config.toml
hop_length = 160
vocab_size = 208
encoder_activation = "silu"
encoder_kernel_size = 3
encoder_stem = "single"
encoder_widths = [192, 240, 296]
text_encoder_norm_position = "pre"
text_encoder_head_dim = 16
text_encoder_bias = "qkv"
text_encoder_qk_norm = true
text_encoder_inner_norm = false
init = "xavier_uniform"
residual_init = "zero_last"
optimizer = "normuon"
momentum = 0.9
Rows from block 4 of the audio encoder, named by matrix and row number. Rows with one number belong to one channel. Each number is 128 + 24 x the weight over its row's rms, rounded and kept within 0 to 255. All counts start at 0. Numbers have three digits each. After the name is the row's rms in percent of the matrix's.
# convs0: expand pointwise conv (encoder.blocks.4.convs.0.weight, 960x240x1), inputs 0-119
# convs1: depthwise width-3 conv (encoder.blocks.4.convs.1.weight, 960x1x3, trained with AdamW), a 3 kernel
# convs2: project pointwise conv (encoder.blocks.4.convs.2.weight, 240x960x1, transposed), outputs 0-119
convs0.429 093:108118138136120149141099127165136151130127128178152132120087143126120157142135135140113090141132129140119120114148151114087128130076133128128127150131134119127125122108107127116139156140180155123150159152171120127158104115163129110162101121119106094147090085153110118142160133122125138132151124134124131161122105121120107140120127109132144200159072109158089127
convs1.429 093:144159151
convs2.429 143:112123110126130134148155105149157111116132127156121131116114151119132091095156124123151156101149138146117104111085126092153145152095135175107109160124095167135136153121129145136137108146123140117165154132091138133152158121109136064101142121133128155155162162130161123115181109148122118104108124130121177138133161117166123131141148103145118166120090076119170136
convs0.430 100:140109200141117095119119100110129166163125128126091093094150158129159159154151133106139140146085148088149126100090155153109130105112156132155130128078109108131139130152123122100149119091096117076126149122152109073103116105113116162097122150144162098118093168131123146087115141168122122149154103085138132153112127108133148119104142143174076161165149121091088090
convs1.430 063:155140098
convs2.430 107:169098127121123116141108136130133161130140096132107119144130116131096165095151090119124136094132124163106104116139142088090134139124118141136107100077134129164115118145123134074144133129120135158154098217155152133119127106107126099130152118113119093128128123149182155108111145157149130113107096145148125105124123117132164163140114137105156113084087155144185121
convs0.431 087:135124099151133117109158151120137109123163106108147142157164150147120131080104128125119110166149120148114127087131131095141145131098127169179187120103089086103156114149177099147124139129138102166152105128086127107137149157110092084123167106153086128137148154171141097091116171151112105111145129124130124121098114145130100108149085106146087131090119174152118167
convs1.431 086:099133098
convs2.431 081:100178129158169150125078105125121136144131127098153137108146153165141142123103136115130136120142136175117093093158131114145130108117112133175129129140172144149172139164120129148128145164117181131132155099138121087149109111128154174105144109143116107134130106144102133142102095133155147161151144164083130147113164140131117160135107108144181158091153115103108127
convs0.432 103:112132137161092139111142107138136106126124088136104122171105131134083150159147119194117152135140142138145122126133103155167115118158109132114113133099144158118154164104111142102091100153120171089105179116152149056149141139125111100120120121115156098123111147127131114098119130069110147165104133116146115158162168179163122091118144100122131135122083122172108151
convs1.432 122:119169128
convs2.432 102:105135124098152105091091166131120119151125116064149114099137110073136092113135104142136116148127120092107110155134136134168135138165130142103120122161166133178155078164129153122087208127141127127144164150142118130126109113151120110137104104122120156137105122126126126172093124138132139126162081171145142102150154150116112120108151105150140131127071138139133106
convs0.433 099:133119128158158132155112106136123125145097126113118124091122143120117132132163104139131130138151135173129114144150112124144142142130127118125137130099139122108119136109144077140117102136143131139165143124162147150130128106085152152121181123167149150157137111174120132150118153121135123122104110073127145101106100101128131114079165059125134120090099082117144173
convs1.433 082:157125098
convs2.433 119:144085150111140168146132153123101157165147098091144127148198163062126123144116152126129135146150135116112135063128102109087112148104151160066171150151133142130121100128164137137115134140133124161128121170158134129086111154111099127136135156123123116126142098136149133156111138180111111166113100117141129109159159163139138131148091172115111127120134151155106166
convs0.434 085:133108099095141132131113137181119140104126142159111117113151142064103114132108097155137122136122147104081116122125130119132099138134112107125097123159178102147134116155113150092085161119192102145094118129141102088133120119148086150149188101147072092096125078095116162128155113121131147140130102163146152103153115112141083136101141082146144124074114134097095102
convs1.434 078:162131105
convs2.434 116:147131158148113128135128137117126110135131151156126132131127151178121118170125147103093123089119075098095131146099158139150156144151120112165150141110092150163136109077069149096145145087171132129114080130122159155114139128143122120103160155158106116090118164119120093153122128126130122095091118125145150142140155151157081097142093171128103061158101192116171163
convs0.435 098:153115118167083168093099107158142136125156168116118147128144141120121132139135158124129125105097107132146184140115121122131119122171132181115158118096122129151131147130108108092094144133135129135135099105133121136111149121150145121117127149134146146147089127141112115113121105171119129131135125092150111114119139064110107109135133157121177126098137150126123142
convs1.435 106:113141091
convs2.435 068:146126142125142164100106131098133118114071116096128168102115105144123145129116145103142079089136132122201144158137139143123131109187117128139144156149119145132112150131143149130133108119127119141091106137149144142129116153138104110149108119103161146123111120106085158097110139136117095093122118125134152103155148094092109103128190165108110116138098146096111126
convs0.436 091:139200100163092124116133164145118170107120150122084099112076141127133116117167118139109163140143149094146152129146117109142148099114142143129121175075130124145125117128115125145138165140140149138079110133148142103124134173134125123149073170113128148105176086105149148152138106150137081149093129126148120155137138162123132097146120122096109137176115117155132102
convs1.436 110:096138104
convs2.436 076:103129090157180118154095122135116092134151115108137149114127113123110121081159158102149067132152125142140103101097131106128122160128141112117117188188092127118134150138142139165094127099127137116161126128110143154163157140090104136126113141112087157156076179105131109125115143133140156149182137113143108132133141118088118133125105125111162140131095133157150175
convs0.437 107:115137137144130144162146147130086144098141104112129140117112156158121116126120144101147086105083131134110175144121116174131106138129141117136174137132147109138127156129111128144113145146119125115149095137125161140126148122123110152116128141123136113144157094101137117110099108108135133151107116161141110130106128129122171113131150115111127120134117131162147170
convs1.437 088:134167141
convs2.437 110:143107168116129167150060096144041084072094159089120137151153145099118118122140111080107164139092122116095165101136130104126112158110114078147114126144099119137128133156115140140129123126137110123101109149140086169162088155106105101154115132139140125140136153114143114149091118126138129130141092099103116095143110082133153127144145143128131135134127114103106086
convs0.438 111:114136132108134117067144101117107066107134141108124109159152139130166119111141156092140161121101155128105114136073111105098145129130147110116136115130161100125100153127078135113117124123158120100131077089104147141136170128143121141113120119129153123106134159123151167162109121154120125097140118131108139145146129121126090132114145141144146117107113069105127138
convs1.438 144:142166135
convs2.438 117:168148125099096165136104140125102149134137117108150156123105151110142125094104146109121101154108161139119114146157093142159129119174150142121132117157085163126110107143151137128080159143137152122131146093143127171138093150141118121170099166126125125164085113131170188100116100134134157113106133147111125102148138115140154127115183155096112124112162162162142105
convs0.439 101:176137095134122128102117147126112191096137145129121129142136111112142094120123130139136083133142125135134133103146144162111161123146139142110092115167124117116214125110140139112094147107142096100100103091121128128137127146131131112129144159107121115133156130141132136106133124105089118099115135168139118120161123192142091180146114101134149161124146116108167130
convs1.439 128:122125087
convs2.439 053:170123125119123103088124132101133142164129105127131175168183128129124128166146140148155121165150086110135105090097138105103135076145121102150110127148127100153098098122153150125128113114102110128108131113102152093135121126130140123143138089144143121122150077109137114149152099201142157109155133136095125134169134158115060127115111118151126171132128153089165109
convs0.440 103:164139119168082143145150150162129170116143105133119146139161126179070125133114069099118140099112109128110127140153150149104129142130130137178119178149092152118070163097107145131102130131158132107175147142115114101103084102136138127132121157141149150135135159142146101116115118129098109122117080147163141172121119099113136145115164154150131148144173115139140144
convs1.440 115:087130125
convs2.440 071:116151103107142122132126130161135058115136110114095168142117152126095119146105169118150165128146119150145143113094133123133078088095146134139109113143126120156147054123113125094081115090072127125156144132129149126138108159140119160102120090150112166160105106118123142148148146146120133126113124140112109173107115162134125140121148157184113131138132161125053116
convs0.441 108:121137128153138143156096124125127135131120133111115109168176162123157142133156125090149145181119115137096119098134160143102126112152138065175089149119103076118119134110117097118120110128104110128095116105135097119124128115167108106079151154116155097157149137142174138131122161122178161108124149159107193110105125139178123121079135150122116099118179163105120140
convs1.441 104:164122148
convs2.441 102:145118110130113189132165133133077128121161137108120114140144160119117161171126149140142131104108135133093093096138170106125084166128149147155106115115115129135128094138158133141121125122145133103140136157134101153152138168124158100142102099087112108127132182118151138122142114093184153174119139081140131126046088114118111134140174125155110133146096154143118126
convs0.442 100:151142141067128080107096130115160161105146136120119120143183138156139151139111115168126129116152159126088077102124122162123114086110118163108130093094142115114142126098115139125075147127149144128088140149107108129153114140116126156151117109177108124111142140139105142126107133116133112136138149101088152131149083118137125133092158101122137160123129096092098075
convs1.442 078:095154130
convs2.442 134:123134159111132121100106117122154088096190146082112117137142153148126115109133099176145126125135125129076073135127118100152125114101182097111115128176109109160184093132127135152053134149141080132135136136119143130185146156097131117103134148143119143102147158121147142158123145119092155140147112149106132069126121117101113153082138101109128143133152135149150114
convs0.443 100:117068105123126115187126112153146124124112103136123143130130104077079110145134147139148092146095137123142143146185156150122138090093149127131131155109171155136135103149123132138099126159118143120100152139139091128137107108126165086111117092085115141120142075118069161078103109120130148129147121171126149133104133142128140126164134155142184148149137135174138151
convs1.443 034:152155149
convs2.443 077:136104183125096110112154118133113129136140159107090111138141152116164106074117131100096155096099139148115116139105151128154130100143129119110159164169073121139127113135131129151096147091134123178093135152132146133115128123131161127171112117126113099110135125138124134137128118136117109096084106128153152112102149142115183096150138139120109139149123133119161116
convs0.444 109:129116109178114107147131128165076128119145115111102161135142096123129091125129112124095108116095130158119139092095164098101103111138126110136124116125154085119142116152127114105116126120155148140107117142092101095086108121081117117152121190126147161145181126164136153116146132153112116129088116142150163098140131111140143092127197137094120121108153122143154168
convs1.444 106:169124121
convs2.444 129:106099147139148134128090159121144162145150140133157126145172089138119121120087173103113115125187145143112104118179128137102122079110120149128121147182118064107072124127134140069134152100091180108110143141168129143131172118156111134135137127135115102109128109113106126107110146113141088163191104159181144099137129137093174115186089136167087117129140130096136186
convs0.445 104:102137184185077156080149111122146159142142079112164098137150128131175154115117157111120102129146144164126099109114134122149119125130176157134089131140093137131104122112138155131136123144148135082117080101099109171134120099155146137153112127128141106084153119157140100107151147090105160111092141087111145173124092139146145130145129118132120112109163125114151131
convs1.445 092:149163137
convs2.445 111:153123164150172137115098147117150083110091144101135147093157134120111104121150143113121143116147145148130079139155148135135125116128182079141119125128124122149093141139101127135128137124136134147161122123122119110145159134114154116086131087131134132117112139144157092174128092074127124149128125127136159117145086134126098109129137094120139112139145150135128099
convs0.446 093:106182095092110142143132113142114138164103138145123147123144099120123110091119122154150168121095178171122151142127140173122094140173115106154118118085144102137121109091109149156119112121142113117103107151189130126163144133088167165106113117147115106128130174098110171107115140111180127136131113103118118163129157139148158157149159136152156122122104149116155134
convs1.446 062:158113103
convs2.446 124:174102142147180138145107116090166142117107133127125143141126096126145124142124108141128124131156102145157124154111121170157136108109144121105118175107126115097139178157125109131100153064120091135083126200126133139113136155135174125123180116130120118162116134128103125118127140137124148091125122125106120080108151118087115157096132133100107108110123117133130136
convs0.447 095:099160056120121138137101122137129149140112154132132093124096124108124171102146092141127166075109105108122109104150125129100113103114176127134116134117147166130129154141144083116145144086136128196155132081133134135149155163099131112097150128118163122121099172105154107132117154137104121109143157140163172094129165137115115144114105151107146108123158162126123137
convs1.447 091:101109153
convs2.447 117:138126152112127112202110125099158119095168135135106109152152085117121114142129125137120157187156149149111104131112190107139158089157148153155122109169147143142128122121120090145111135132119141098095134126157131075101126113106129168102150160130074121099194128180151112069122167153148097084112144140148134144143117103132166136134127062106105131132146144158148129
convs0.448 091:160119132144126152165114134161150152152119142099135174127150078124120100130129120152082132181147111112147079134144125136132137139114140109088123127184153161161075126132124146121115169098102127114153153146139124100129139094128113098102136136093117097132123139135134106117178132160126164187157105114117140061123096155125099123120122113161098106109161180123119150
convs1.448 132:126135087
convs2.448 064:141136160151138150179178124152162137122210074119138116129129170112091164124131106128129111159165102190141116133119140137127087144127182099116182125128143119134105130079138116087102112149104158107130131131150120153128100102114120146146112113155133119111171142158157167132190139123121126107148130124127140130143150125101165116106108140123129180147083143097163093
convs0.449 094:097112131133150096121144112164102082136138136128162156126187107150177112156157127146105171130124129133153135150121143124099150139129122111099110101128150134133127117132091149121164130072167136158162142169114159145124125110146149136135124123184160145092144083106126140161112100137102111144134129152137100129127152065123121112157141058128157141113128098137119148
convs1.449 100:092148129
convs2.449 091:153118095114156143124133133152109143118149126143144140103180111151089107122115104128102108110112095123137093193168155159153147136121108133085161114138096098129151158145163128142055113152126149101141170144157144153115100109081155103098149071164167106154114095108140137098138129113114113151102101103136132139150116130126130117121146076114118136153134141120111143
convs0.450 109:086128109121162107140132089122156123088145118111152096124149119152139147130114124150141111105120137149164132145101104133173144146136100106134146161114146100097123099151114133110155140151089180121129158091129138136139128115136088086097158105126099100101119138135126090120181099134145142138065111116149138095114123113153089095101094141095118131155122176104156138
convs1.450 098:126087128
convs2.450 084:123143167117128123122114086111088140137109147083131078092114090077109156147127149097150129130160107104149137107124135116150122095130153107139104088111168081105132083176126099132125157148166150093157102167127135104112122090161113164102132131146157135173108105125135152092092140111153139167095158129140130140159137156157150135115123114137149126113093174104077150
convs0.451 102:148108117125112088200149148124147139108135142101092113097145177144154115112127120151130171151150095125152161141138129094190139170140141118113151115144124109159127074166161112122158118101141139121118163108150139115129144116111120121125153140187170150144115082119143156114075146148172135110098103113150166138169126168150120106123192142169135108104135101131199146
convs1.451 073:151142096
convs2.451 117:140135142119143146136170154111114121140073127148109110090161115122081120161098158151111126123120072103185165111115150141130145098139093157125129141123139137139107124113095097125148108112142123121100155149133158087124136115108150097131148120102100169197107141105122135161142114128132163143147095136116141119128118123139116078083142100137147138079138149132103159
convs0.452 096:138137120138148125209191139149116171142111135110117102136161104101102137145112154154126119109154113133101120119056120089116133126100142071129140110149172163147103058145156128109149119109135155168102116134130127096112152154106113165103167170128145166155149150123115163123094149119146158111092151134117120146120122134176110089117141132127124158104125122129133142
convs1.452 057:151122094
convs2.452 098:124135130125115125155113122119128111105151180129087127179143093103135159115128154151099144125144145163159165102106147155090084138105097125152118142099135141097139157147132165105101107133142121148106151153127153107138155146078128120112151113144118138149140137131133078138130134182146134109093144155082137148132148079156174134151158111140147126181109088178099086
convs0.453 090:117112130115158168134161089122171135162107111108153150123144130172109133105116105129119132155108118140116159119116162098132099117129100096183115121094120094140088146105117107108107153158165132125122120146139125120141128132114068155078145085125102108112155110142096076151099134116165109127089095124100107091131147113134120103142127138111112097127178146104117122
convs1.453 159:170128129
convs2.453 094:136114126109092120129122114110097110099082147127096138114147163128066144163132143072146144138120136144067127156132144126114117131109135133085149153166107135104096101080139112121091098097129112103140107092136129088147124127110145143129112140073164134142131093131155106101142123156141089141119154114158105139117116154114144065130134122125097119132116129189155128